{"mlp_ratio": 3, "inner_norm": false, "lr": 0.002, "final_lr_fraction": 0.1, "adamw_weight_decay_other_params": 0.05}
Rows from block 4 of a small self-supervised image encoder, named by matrix and row number. Rows with one number belong to one neuron. Each number is 50 + 10 x the weight over its row's rms, rounded and kept within 0 to 99. All counts start at 0.
After each neuron's rows are labels from the 100 images, of 14848, where the neuron reaches its largest size: "top examples" is what is common among them; "lies over" is the class under the peak. Only what is clearly more common there than usual is listed. The data: seven-segment displays showing three digits. In brackets: how many of the 100, against the usual share in percent.
# gate: MLP gate (model.blocks.4.mlp.gate.weight, 576x192), inputs 0-95
# fc1: MLP up (model.blocks.4.mlp.fc1.weight, 576x192), inputs 0-95
# fc2: MLP down (model.blocks.4.mlp.fc2.weight, 192x576, transposed), outputs 0-95

gate.126:62 51 33 68 62 52 59 49 47 51 56 43 45 49 47 69 55 50 56 56 60 42 51 31 44 46 61 47 61 60 50 37 69 49 42 47 65 40 41 39 53 53 49 47 40 48 60 55 50 41 42 40 57 58 49 52 59 30 51 60 55 59 45 70 52 46 53 34 36 41 45 26 60 51 53 47 53 45 58 46 41 48 73 48 51 56 42 38 42 40 43 40 45 58 58 55
fc1.126:55 43 58 63 20 38 37 52 57 50 41 55 58 60 27 29 51 60 54 56 52 62 38 57 41 51 27 45 60 44 59 60 35 62 45 43 42 59 60 47 45 61 48 60 60 36 33 40 57 50 55 33 45 44 37 45 46 54 52 50 67 38 47 43 58 38 46 64 52 50 37 67 39 41 44 48 35 45 51 66 53 68 31 55 46 49 65 47 54 58 48 72 49 49 64 40
fc2.126:33 45 60 32 72 62 69 41 29 62 65 36 63 25 53 42 45 36 62 25 47 53 65 44 54 57 44 57 53 57 62 48 49 46 58 49 54 44 60 33 57 54 42 28 41 45 32 56 52 43 48 43 60 51 43 60 59 52 47 60 56 66 44 61 61 60 62 54 56 71 53 43 68 46 56 54 46 65 50 62 34 47 53 58 64 36 49 49 52 55 43 37 43 41 37 43
top examples: dark on pale (61 vs 16.1)
lies over: screen (90 vs 37.7)

gate.505:34 46 63 39 53 55 63 62 46 61 55 53 61 40 52 39 45 45 45 54 42 60 45 54 41 40 45 56 68 55 55 47 38 39 58 47 65 56 55 54 32 58 33 49 59 51 57 56 51 45 59 65 61 70 50 43 30 40 67 60 54 53 30 36 40 49 44 45 71 74 54 42 46 51 52 61 50 43 68 49 62 48 48 44 58 44 45 41 44 42 30 37 63 53 40 47
fc1.505:66 42 31 56 48 74 54 49 54 65 57 43 57 53 59 42 32 69 75 45 43 48 41 44 43 55 48 53 57 43 50 39 44 46 49 55 45 57 41 37 72 42 51 35 53 60 48 62 68 46 42 43 36 42 32 45 49 56 63 49 44 68 43 50 50 63 54 50 50 52 50 50 55 60 41 38 49 50 65 41 62 37 46 41 38 59 60 43 54 57 68 54 28 44 61 54
fc2.505:54 47 50 54 68 50 55 46 43 44 51 50 61 58 44 34 53 27 44 51 58 51 64 47 49 28 53 53 58 41 63 61 52 49 38 57 67 49 61 62 28 50 62 53 54 46 50 35 58 72 56 37 65 60 74 50 54 37 42 72 46 44 51 48 33 44 45 64 34 51 56 40 49 43 45 44 61 51 33 76 61 37 46 58 69 42 55 49 34 51 31 52 72 51 33 49
top examples: dark on pale (95 vs 16.1)
lies over: screen (73 vs 37.7)

gate.62:73 49 40 55 45 54 79 47 58 56 43 53 45 43 62 50 54 38 51 51 57 48 47 45 45 49 29 51 42 42 55 41 51 37 28 49 52 85 51 62 59 45 49 54 33 44 50 46 64 44 41 48 60 46 44 47 52 44 52 36 44 64 52 49 38 48 50 49 47 52 40 47 59 49 55 50 61 55 37 60 40 46 33 60 44 64 54 40 61 57 43 53 51 41 65 55
fc1.62:31 63 53 71 35 60 49 50 31 61 52 44 42 47 45 47 44 43 56 61 47 67 39 58 46 52 56 51 58 37 66 41 30 54 68 35 59 65 58 38 39 50 42 65 52 54 37 52 43 53 52 49 56 56 43 67 50 47 58 39 57 45 64 53 37 71 62 45 47 43 53 51 52 48 41 47 46 24 50 38 63 27 58 42 42 51 44 45 61 48 51 68 36 49 60 40
fc2.62:71 40 49 52 38 50 52 55 39 40 32 58 40 62 49 79 38 58 56 55 71 54 33 53 56 52 65 51 43 54 44 52 54 54 57 40 36 58 51 47 50 52 50 58 55 39 52 66 60 40 50 33 71 49 54 58 40 57 63 43 42 52 62 58 51 39 58 49 52 34 46 37 58 43 52 46 55 60 54 45 43 32 38 48 56 51 39 62 44 52 60 72 57 48 34 55
top examples: white glow (52 vs 17.1)
lies over: surround (100 vs 61.3)

gate.375:62 41 60 68 61 47 45 55 59 55 57 40 39 39 41 63 55 62 24 39 58 62 68 58 46 61 61 35 47 35 56 52 48 53 30 63 63 64 52 43 69 47 42 38 61 63 22 56 42 50 36 45 51 53 56 48 37 46 58 39 54 23 45 57 34 51 56 57 51 49 60 62 29 56 50 56 53 32 60 67 39 60 54 52 49 47 39 40 62 63 68 35 48 53 51 40
fc1.375:38 50 44 42 49 59 49 52 56 45 33 62 44 66 68 44 50 43 60 49 43 62 58 46 38 39 62 69 60 52 60 41 53 40 55 54 46 45 49 46 43 44 45 75 36 38 67 67 59 54 47 40 38 56 54 55 43 54 51 55 52 51 39 44 48 30 48 56 54 52 45 37 70 24 55 23 42 47 39 49 45 39 64 44 58 30 51 55 34 63 56 51 52 44 75 50
fc2.375:36 67 64 58 66 57 47 45 65 59 53 53 53 42 32 70 44 46 51 55 53 50 54 50 40 47 29 60 53 45 46 58 77 58 43 54 54 48 39 57 57 71 62 39 47 32 59 46 74 41 53 47 37 52 56 48 61 49 54 66 59 44 59 34 52 57 45 60 43 64 60 54 31 55 41 50 44 48 37 46 48 79 51 43 61 60 36 50 59 38 63 48 52 39 43 38
top examples: dark on pale (100 vs 16.1)
lies over: screen (90 vs 37.7)

gate.1:44 62 44 41 46 38 58 45 35 46 43 50 41 43 44 49 59 49 39 44 49 45 43 50 47 53 41 45 49 66 37 38 40 77 59 36 60 59 49 46 55 50 70 46 65 75 27 65 65 64 53 38 75 49 65 64 46 54 30 54 48 37 65 49 41 44 37 47 48 41 56 39 30 54 41 55 50 54 29 46 55 43 45 43 41 42 42 64 40 35 57 48 59 57 53 58
fc1.1:32 66 43 38 48 54 49 52 39 60 60 59 39 44 56 35 55 52 32 44 41 65 46 52 68 49 50 51 40 52 35 43 48 67 46 52 55 51 50 63 58 36 66 46 69 59 35 56 45 75 37 32 72 50 54 59 55 53 35 47 47 25 54 50 44 43 43 44 55 45 48 46 51 52 44 67 39 58 37 45 59 41 77 29 55 36 61 65 45 47 64 35 60 52 65 66
fc2.1:49 29 53 43 52 47 62 45 44 37 40 49 54 54 61 71 40 35 52 57 46 61 39 48 42 44 56 36 43 44 62 57 46 30 37 49 37 63 58 40 49 44 34 35 48 55 58 24 68 57 56 73 43 44 39 45 51 51 39 63 44 51 38 33 61 41 49 43 42 61 51 60 33 49 46 69 39 54 47 64 66 50 37 49 48 47 53 50 67 64 47 51 54 61 47 51
top examples: white glow (39 vs 17.1)
lies over: screen (95 vs 37.7)

gate.22:40 44 57 48 59 54 64 55 64 65 38 42 56 38 50 34 55 47 61 58 61 37 57 50 37 61 42 52 42 59 48 68 52 52 45 38 52 69 47 38 56 54 45 53 41 31 62 57 54 58 49 64 44 59 43 33 43 52 64 41 58 38 44 59 46 62 54 44 53 47 70 40 49 59 46 53 46 31 51 49 48 46 54 46 52 35 56 47 57 59 35 52 47 65 55 55
fc1.22:64 39 42 54 50 47 50 34 53 43 47 59 60 48 52 50 51 37 46 39 38 44 51 47 69 35 52 50 51 37 55 32 70 27 48 65 54 36 62 53 46 65 43 50 37 42 34 57 51 36 59 30 47 42 60 72 52 54 63 54 37 69 68 58 46 38 55 47 64 52 50 57 58 52 52 55 61 73 55 50 46 47 66 59 49 68 41 54 53 37 50 48 40 50 62 42
fc2.22:52 57 60 40 48 47 37 52 36 39 62 64 33 57 33 44 50 62 49 52 61 58 56 47 41 49 57 55 45 41 58 53 55 71 56 47 52 61 46 50 58 49 46 49 54 42 29 55 59 60 27 62 51 26 38 55 54 41 50 49 53 50 55 44 64 63 41 64 69 49 61 56 49 49 73 39 44 29 46 55 42 48 39 57 55 56 48 50 40 53 75 51 48 45 35 46
top examples: white glow (94 vs 17.1); glare (64 vs 30.1)
lies over: screen (76 vs 37.7)

gate.309:50 51 58 52 54 51 62 71 55 45 30 54 60 46 61 51 39 46 41 35 50 46 39 54 55 47 38 54 50 52 61 69 44 58 47 43 41 47 54 54 47 48 60 33 48 51 57 58 48 57 62 52 44 55 42 44 47 34 51 60 38 46 46 53 67 42 43 30 47 25 46 49 60 54 39 42 48 55 33 35 58 62 42 57 56 41 54 47 53 62 27 44 43 53 41 58
fc1.309:62 67 38 56 52 64 50 60 67 45 38 53 61 53 42 62 44 41 51 42 48 66 52 53 37 51 30 45 62 54 62 62 66 55 33 55 46 50 37 45 40 35 64 46 43 47 49 61 40 33 52 44 53 55 49 32 46 42 49 54 40 51 56 48 53 41 84 41 52 46 56 39 75 53 33 49 34 59 41 31 50 58 48 39 45 52 60 41 52 71 63 41 50 64 52 62
fc2.309:44 59 40 57 43 49 48 50 56 47 26 66 35 52 45 60 54 64 45 57 43 41 57 35 33 33 63 60 47 42 45 42 33 57 56 29 30 50 43 44 63 62 44 44 37 38 54 53 34 62 45 47 51 52 45 42 56 70 48 40 45 54 59 57 34 44 41 46 62 39 49 55 36 46 56 50 64 45 46 73 44 50 54 49 50 38 36 58 41 60 50 51 31 44 50 38
top examples: red glow (55 vs 17)
lies over: screen (93 vs 37.7)

gate.85:47 64 66 36 63 41 53 49 38 56 44 58 36 42 50 66 53 56 50 53 35 40 35 54 22 47 63 70 52 36 50 53 67 49 58 54 62 65 57 56 46 40 66 58 47 44 48 38 61 20 47 45 56 38 33 26 44 60 38 49 66 45 50 52 56 59 55 46 60 54 54 51 40 68 48 54 52 47 44 56 62 65 57 63 52 41 39 39 42 53 61 50 41 52 32 41
fc1.85:46 58 58 50 52 45 46 46 43 58 53 49 46 68 58 40 47 52 41 70 60 55 54 48 57 50 39 49 51 48 46 61 67 48 51 37 57 59 42 30 51 66 44 55 30 50 51 51 50 52 30 44 21 51 42 55 46 57 56 58 34 49 59 38 47 58 54 29 42 48 45 47 49 39 67 48 46 58 42 49 41 53 53 50 41 53 56 73 50 41 58 56 61 49 53 45
fc2.85:40 55 62 54 54 62 68 54 57 47 54 37 26 56 32 58 48 57 39 52 50 67 54 73 40 27 41 59 66 46 59 51 39 40 54 49 54 57 46 64 38 60 51 60 49 56 61 55 27 43 62 62 54 59 58 60 50 57 61 31 37 60 44 58 52 40 32 41 44 49 44 55 49 40 61 48 48 50 56 47 41 52 43 47 42 58 50 51 54 49 57 55 57 52 49 55
top examples: red glow (46 vs 17)
lies over: screen (80 vs 37.7)

gate.211:53 50 54 44 54 44 76 52 62 44 40 47 51 52 57 55 70 47 50 56 35 49 48 46 38 41 31 43 55 36 49 45 50 55 61 54 49 57 49 55 48 46 37 48 69 53 56 39 44 58 59 52 67 47 50 69 43 55 66 61 62 46 59 57 31 61 34 42 61 55 64 58 33 70 52 42 45 51 39 38 55 34 60 43 59 55 52 61 41 49 46 72 55 38 26 72
fc1.211:45 47 47 41 60 49 61 51 50 45 50 53 62 49 57 49 39 34 60 61 56 30 42 46 41 48 36 43 59 57 47 73 46 47 56 52 51 55 54 67 50 52 52 69 53 54 75 49 42 46 57 48 58 52 59 47 43 58 62 53 61 44 67 60 31 57 45 40 34 39 55 50 51 42 37 42 46 37 42 29 38 53 68 48 42 53 33 51 69 28 34 68 52 42 46 40
fc2.211:55 34 52 29 44 55 51 52 36 42 33 66 58 32 43 55 63 59 44 38 57 45 45 47 48 47 52 61 40 63 81 40 33 33 48 51 55 47 43 47 44 42 50 40 57 31 49 54 51 50 54 32 48 46 51 51 32 47 45 41 35 59 28 67 40 45 53 43 67 50 55 63 62 56 59 64 41 74 29 47 62 49 43 45 54 46 52 54 53 34 56 47 47 43 67 48
top examples: white glow (100 vs 17.1)
lies over: screen (85 vs 37.7)

gate.65:37 55 58 38 61 52 55 61 58 55 38 66 56 54 59 75 46 42 32 55 55 44 47 49 41 46 54 54 40 52 49 68 42 47 40 34 39 57 39 46 57 43 49 54 39 44 28 46 48 42 71 45 67 52 70 43 37 49 37 60 39 53 45 67 47 47 57 44 56 49 53 57 46 77 40 62 51 39 52 69 45 43 49 67 52 47 47 31 39 53 41 64 58 49 53 51
fc1.65:34 39 55 44 49 73 45 70 39 52 49 63 50 25 59 34 37 55 56 51 41 60 62 58 50 51 47 57 38 57 42 41 41 47 50 34 58 58 50 40 59 54 49 46 47 62 48 53 58 48 61 40 48 52 62 55 43 29 72 32 58 32 36 42 40 71 53 65 59 50 42 39 55 59 44 47 59 53 55 56 43 56 67 36 63 46 38 58 52 49 48 41 26 36 70 52
fc2.65:61 56 35 44 43 44 42 44 73 49 54 23 55 63 55 53 60 40 44 66 59 35 43 34 45 51 58 36 57 47 40 58 59 64 56 65 44 38 66 55 54 35 56 49 43 54 52 55 38 55 66 64 50 40 39 55 59 57 32 62 42 54 54 45 54 46 43 61 52 63 64 50 46 40 55 34 51 52 56 56 40 40 57 49 43 49 69 59 47 55 27 57 60 80 49 43
top examples: dark on pale (100 vs 16.1)
lies over: surround (95 vs 61.3)

gate.190:67 55 54 55 50 48 53 54 59 57 53 39 59 57 36 42 60 49 43 45 38 43 33 39 58 42 71 49 40 50 32 42 49 58 37 67 55 40 55 49 58 52 49 65 37 63 45 71 58 63 47 50 43 62 31 49 54 71 51 60 52 40 48 33 48 43 68 45 42 50 47 47 57 72 50 46 37 29 60 63 67 65 66 35 55 50 46 44 53 30 47 54 67 54 46 45
fc1.190:37 71 55 54 36 42 54 50 36 55 48 55 48 44 46 61 38 52 43 60 61 66 59 36 45 41 36 71 78 38 57 58 49 53 57 47 57 54 70 49 44 60 46 49 56 49 43 59 41 51 63 44 54 59 45 58 28 53 49 59 50 39 44 62 64 34 54 34 45 64 56 51 42 23 52 62 39 49 25 68 73 60 48 49 50 46 57 40 54 71 43 50 45 46 40 47
fc2.190:74 36 43 46 50 46 55 32 58 49 34 42 41 49 63 53 43 45 59 57 68 52 56 45 59 61 36 47 40 57 59 47 57 54 61 45 42 48 36 31 54 47 46 44 52 56 48 50 36 59 60 67 46 40 52 70 61 40 59 47 55 60 52 60 50 46 49 47 45 45 48 62 57 27 55 46 38 60 69 22 35 58 58 50 49 36 72 68 50 50 37 46 52 62 31 58
top examples: white glow (44 vs 17.1); second digit: 7 (31 vs 9.7)
lies over: screen (85 vs 37.7)

gate.404:62 69 60 60 49 45 64 49 49 51 45 53 48 42 44 57 48 36 49 65 33 61 44 46 60 71 58 45 52 51 61 49 55 42 52 29 56 42 39 60 51 36 57 44 43 55 47 65 51 38 52 61 62 53 57 41 33 35 51 40 35 44 56 43 42 36 66 49 54 53 51 54 53 52 52 42 71 62 48 36 61 45 66 41 45 29 48 55 59 60 53 38 33 35 56 53
fc1.404:41 53 45 48 40 50 49 69 47 58 63 53 37 53 51 54 65 54 56 50 45 49 50 44 41 48 61 69 62 57 58 64 65 53 54 53 53 37 41 25 46 47 43 60 33 49 63 34 54 47 64 48 52 44 33 71 30 46 53 44 53 47 45 49 63 46 38 60 62 50 18 44 50 52 70 66 32 54 37 48 65 37 66 31 56 50 58 47 34 40 50 49 65 63 48 55
fc2.404:56 61 59 46 59 60 48 60 42 62 44 48 53 45 52 49 55 34 54 50 50 44 38 46 51 56 46 52 30 50 26 51 44 61 53 62 46 44 58 59 78 44 44 59 49 43 37 32 33 39 57 31 69 56 49 51 58 53 62 57 49 47 63 62 42 56 49 37 56 59 36 52 72 55 37 45 52 57 59 52 55 36 26 48 56 26 56 62 51 38 52 44 59 40 54 58
top examples: dark on pale (57 vs 16.1)
lies over: screen (62 vs 37.7)

gate.61:41 50 56 63 54 47 50 52 52 44 53 29 40 48 35 31 49 39 50 66 42 44 49 44 44 37 74 52 39 48 45 63 45 62 53 49 51 39 56 62 56 34 56 45 75 31 46 56 40 40 61 42 45 41 52 50 48 58 40 35 62 52 48 45 75 39 67 41 55 57 42 47 47 64 46 63 41 50 52 45 24 63 50 52 54 44 54 60 52 31 44 41 40 48 57 73
fc1.61:59 35 48 40 41 59 54 39 46 45 40 56 26 65 61 52 52 53 47 44 60 47 56 39 40 56 46 68 50 53 59 49 57 61 62 42 54 59 62 53 43 49 42 53 67 44 56 52 30 53 54 52 55 61 34 44 46 37 39 63 57 45 55 50 46 37 47 46 36 53 70 56 48 66 52 51 52 44 65 53 46 54 64 48 43 49 41 58 36 48 50 55 54 47 57 71
fc2.61:31 67 31 54 51 25 55 48 55 44 42 53 71 43 30 41 68 52 61 44 48 42 45 59 60 38 34 49 54 42 51 48 44 42 54 51 55 51 39 47 50 59 46 50 52 66 42 46 51 44 53 40 43 48 41 45 43 46 63 40 64 46 67 49 18 56 61 52 60 64 60 49 39 51 41 41 34 70 47 53 58 35 41 60 48 52 48 47 48 41 42 69 57 43 49 23
top examples: red glow (39 vs 17)
lies over: surround (94 vs 61.3)

gate.518:54 55 47 50 33 59 53 48 55 42 60 63 31 38 47 46 56 64 53 43 37 60 49 48 43 50 49 63 35 33 54 56 59 48 56 51 52 39 58 38 42 46 50 61 41 64 56 62 40 41 58 31 59 42 48 51 28 45 49 72 56 51 36 30 38 67 40 49 58 38 55 38 44 58 36 47 40 59 61 60 48 34 48 45 53 50 81 45 61 54 48 47 50 63 67 51
fc1.518:60 53 57 58 50 39 41 49 54 71 24 57 67 40 55 42 72 49 37 41 64 54 39 66 44 62 54 49 66 61 58 42 54 41 56 51 47 55 46 50 39 47 38 38 62 50 46 59 36 39 54 52 49 57 48 44 28 49 63 32 59 62 49 68 45 59 45 52 55 67 56 49 37 53 36 49 47 60 29 61 34 32 32 42 63 52 65 48 55 45 18 62 58 43 32 54
fc2.518:48 50 37 39 48 38 37 64 48 46 65 38 47 74 49 50 53 49 48 60 49 41 66 52 48 48 59 49 56 65 43 65 40 53 68 42 55 41 57 60 67 47 59 46 53 53 48 54 59 58 50 59 47 46 37 58 62 57 44 57 48 48 50 50 65 53 39 61 22 56 39 47 46 43 48 66 62 55 50 43 67 80 54 66 39 43 32 54 28 56 57 44 44 43 67 32
top examples: white glow (36 vs 17.1)
lies over: surround (100 vs 61.3)

gate.136:58 40 45 37 41 52 48 56 52 40 49 48 60 49 47 53 50 66 77 57 58 52 48 47 68 49 53 71 54 49 50 39 49 60 46 41 54 38 60 60 50 51 43 54 52 45 64 28 42 58 44 44 61 52 37 39 40 58 57 30 62 58 44 61 68 44 59 36 50 33 58 45 62 53 50 61 46 49 64 31 55 57 52 34 57 57 63 29 69 64 69 70 54 48 50 59
fc1.136:42 46 33 65 46 32 32 36 51 57 48 38 48 44 60 40 42 58 21 60 50 43 50 49 53 56 35 41 55 59 54 46 53 60 60 54 44 50 47 63 35 39 60 59 44 39 52 60 51 45 42 57 66 38 42 50 55 51 48 53 57 52 56 41 51 46 47 52 51 61 47 60 39 62 54 57 45 40 24 58 40 51 49 63 53 73 46 45 43 51 42 32 37 47 38 54
fc2.136:52 61 45 37 50 64 26 40 51 58 40 49 49 39 44 54 56 63 64 57 62 41 58 36 43 28 45 51 57 35 56 48 40 63 46 58 58 51 31 51 29 58 33 45 57 58 48 40 48 54 43 49 49 50 49 56 51 61 50 61 61 43 53 39 60 38 52 56 54 43 48 52 45 41 46 42 63 59 46 47 46 37 62 40 55 50 51 57 71 44 19 65 53 72 44 74
top examples: third digit: 1 (26 vs 10.3)
lies over: screen (66 vs 37.7)

gate.461:65 43 36 35 48 27 53 25 56 71 38 43 29 58 42 64 41 57 48 53 47 51 42 58 58 37 58 40 50 61 43 50 61 60 45 59 64 55 67 51 48 53 57 37 49 55 51 40 53 52 49 45 44 69 49 42 58 55 54 56 53 47 59 36 56 53 41 46 44 56 51 54 66 50 46 47 39 43 46 51 65 70 47 51 33 24 61 48 45 64 48 38 42 55 23 59
fc1.461:52 44 38 51 57 32 31 50 56 64 37 56 51 31 57 52 57 29 45 56 51 42 43 54 44 39 66 48 42 59 39 42 66 51 47 44 48 42 51 49 55 62 52 52 69 65 43 39 32 48 61 54 52 55 62 47 52 59 55 46 70 51 54 54 53 47 36 52 51 57 52 56 65 59 26 35 40 42 44 63 64 56 60 53 66 35 31 35 63 56 47 50 42 30 50 33
fc2.461:50 43 39 55 57 63 59 22 45 55 67 33 46 48 36 55 49 69 53 31 61 70 53 40 45 58 53 52 64 46 67 59 46 51 50 48 59 50 55 44 40 46 41 62 41 53 39 47 84 46 41 49 55 32 46 49 48 60 62 39 40 54 62 36 53 70 67 39 50 50 46 57 38 36 60 48 52 40 42 40 36 39 46 52 47 63 69 71 55 55 55 37 66 69 40 41
top examples: dark on pale (74 vs 16.1); second digit: 0 (29 vs 10.6)
lies over: screen (80 vs 37.7)

gate.116:51 61 34 44 70 49 38 42 35 47 49 55 64 50 35 55 45 62 48 48 65 64 66 52 45 45 69 35 52 48 62 39 37 49 50 51 53 60 43 59 34 65 48 31 39 51 45 54 38 58 40 56 64 46 47 53 47 57 55 44 46 42 46 52 42 36 40 54 28 50 36 51 41 61 43 58 63 39 61 65 45 40 52 58 45 40 42 41 44 63 70 45 61 57 35 57
fc1.116:41 57 62 56 69 43 45 49 46 55 46 62 47 65 42 56 51 56 32 50 57 47 45 58 40 58 62 52 33 34 55 51 48 47 54 48 62 43 60 47 29 44 35 52 34 56 61 48 58 66 36 54 61 45 45 36 45 46 50 55 54 55 52 47 47 49 33 39 46 64 41 29 63 72 52 45 50 46 59 19 61 51 57 79 37 62 56 27 54 56 54 66 59 47 48 54
fc2.116:45 42 63 49 32 54 49 52 47 49 49 28 45 39 60 49 56 44 41 63 62 63 46 41 54 66 48 64 64 41 49 52 29 45 58 41 62 42 45 70 61 60 57 41 45 52 36 55 42 52 51 49 41 42 38 56 54 50 37 58 56 57 55 43 43 36 60 55 56 37 54 43 28 57 38 58 48 60 64 59 57 45 29 48 70 44 43 65 63 51 60 50 44 56 58 44
top examples: dark on pale (100 vs 16.1)
lies over: screen (88 vs 37.7)

gate.247:48 43 51 57 57 61 39 71 71 53 50 37 66 62 44 51 23 53 52 54 23 49 57 51 51 62 43 47 40 53 46 49 26 65 50 51 71 31 53 52 56 47 64 43 53 56 37 63 51 36 45 57 49 40 56 56 62 54 50 55 43 42 41 42 52 43 43 54 53 44 59 57 46 37 61 49 42 49 46 54 61 58 40 60 69 58 49 37 52 51 52 54 57 65 42 57
fc1.247:47 52 47 52 56 48 55 57 68 68 60 56 58 42 53 58 41 54 45 61 37 56 50 38 39 48 57 49 30 33 59 50 50 58 54 50 54 50 54 50 55 51 31 35 64 37 42 57 59 54 45 47 51 42 54 62 60 48 56 46 37 51 34 51 68 65 43 48 52 44 55 46 55 47 33 50 40 57 61 43 54 48 48 55 63 50 49 44 45 40 42 45 71 55 55 46
fc2.247:53 47 56 65 52 54 54 51 56 49 49 53 52 57 47 42 53 44 49 49 55 48 40 65 52 51 57 49 55 59 42 44 55 61 49 57 63 42 49 36 40 40 55 65 41 46 57 33 48 47 47 62 45 38 44 48 48 41 53 55 64 53 59 56 54 41 48 46 59 43 54 45 50 53 52 65 45 53 44 54 41 59 67 42 48 44 60 42 40 61 60 51 38 35 58 45
top examples: red glow (62 vs 17); third digit: 0 (29 vs 10.2)
lies over: screen (83 vs 37.7)

gate.447:57 38 57 49 60 59 58 62 50 53 55 54 47 52 37 38 44 71 70 41 32 49 33 52 53 48 42 42 54 47 55 57 50 36 55 55 55 55 50 40 43 61 32 31 60 54 65 50 50 45 47 33 50 66 41 38 52 57 42 46 52 43 64 37 39 37 51 36 55 43 53 37 47 55 33 40 65 65 65 51 56 56 55 45 36 30 58 36 54 40 63 45 53 54 59 44
fc1.447:54 52 44 41 54 78 57 42 54 56 71 48 54 51 52 61 51 51 57 48 49 31 28 40 69 36 51 42 54 42 48 38 41 42 43 46 44 53 50 63 54 64 56 64 42 50 73 36 54 40 26 46 56 64 56 41 68 53 38 60 43 46 73 38 66 49 52 41 58 53 62 44 69 45 50 51 61 37 48 28 62 59 41 40 36 46 53 43 55 47 59 54 37 45 47 54
fc2.447:38 86 70 61 45 43 47 71 51 39 59 34 55 68 66 49 58 39 46 49 32 59 49 51 42 54 53 47 52 55 36 56 31 51 52 41 50 49 58 49 46 46 48 54 46 50 46 45 55 44 58 55 41 51 63 39 69 50 52 37 47 61 42 55 64 37 58 58 32 52 58 70 51 52 48 63 42 55 51 41 49 67 49 47 48 34 60 43 43 53 66 53 43 44 64 35
top examples: white glow (42 vs 17.1)
lies over: surround (100 vs 61.3)

gate.344:63 41 46 52 30 47 49 47 56 59 54 51 52 62 49 49 71 63 57 68 33 38 50 57 54 48 48 56 53 54 47 51 32 41 47 51 69 44 48 49 50 58 58 41 72 52 46 37 66 62 38 55 49 38 57 52 36 30 43 53 43 53 63 39 54 51 40 55 47 62 58 41 54 63 53 47 46 39 48 67 64 47 65 50 64 56 47 65 78 50 75 31 28 43 37 55
fc1.344:60 53 64 53 44 35 67 37 49 74 48 42 51 55 37 40 48 40 58 42 60 64 52 42 58 58 64 39 28 44 46 47 45 60 45 40 48 41 59 46 69 52 52 50 56 75 62 30 71 67 61 61 57 45 46 42 54 67 56 55 37 57 41 40 58 42 59 49 48 53 41 61 52 60 38 53 61 37 62 42 59 42 50 56 42 39 68 57 63 52 44 46 51 59 47 58
fc2.344:50 57 47 66 60 58 43 43 59 49 57 73 59 40 46 61 64 51 50 42 45 47 34 57 42 38 39 38 56 50 52 60 48 49 55 63 64 42 44 67 47 49 49 47 47 41 35 52 40 49 25 28 23 55 48 50 40 28 34 52 51 66 64 66 39 46 47 60 48 29 49 39 50 63 44 59 40 45 56 58 40 44 61 38 51 47 50 60 38 38 52 53 32 44 60 38
top examples: red glow (52 vs 17)
lies over: surround (100 vs 61.3)

gate.260:52 59 61 61 42 47 35 54 38 58 60 62 40 47 42 48 43 48 55 33 67 67 59 58 53 54 68 39 43 49 48 47 59 73 58 39 46 65 50 47 37 60 30 37 56 51 45 39 51 47 44 58 34 50 53 64 53 52 45 67 52 63 57 52 50 65 51 61 22 47 53 58 50 38 39 40 52 45 38 22 51 58 51 51 45 53 49 37 56 49 72 39 49 50 51 51
fc1.260:48 45 55 64 45 53 37 53 61 37 54 48 53 55 50 56 40 44 39 64 42 76 50 46 54 51 70 49 54 37 50 42 60 38 39 51 56 38 61 52 60 54 33 42 58 50 34 51 45 52 45 44 45 63 48 68 34 43 42 68 44 45 59 56 55 43 58 57 44 60 51 53 48 46 41 36 33 43 51 25 45 42 65 64 58 69 52 46 40 67 45 39 76 48 44 53
fc2.260:43 47 69 37 54 54 55 49 46 41 41 52 42 60 43 39 53 46 61 40 61 38 41 64 59 54 57 61 39 49 59 44 58 26 49 58 64 37 50 47 53 50 49 47 36 35 53 53 41 61 44 47 63 36 44 42 49 47 36 39 47 45 34 44 36 47 41 44 72 64 57 49 61 47 77 54 56 61 54 53 53 41 58 34 52 60 51 45 24 28 49 60 24 53 37 43
top examples: red glow (93 vs 17)
lies over: screen (93 vs 37.7)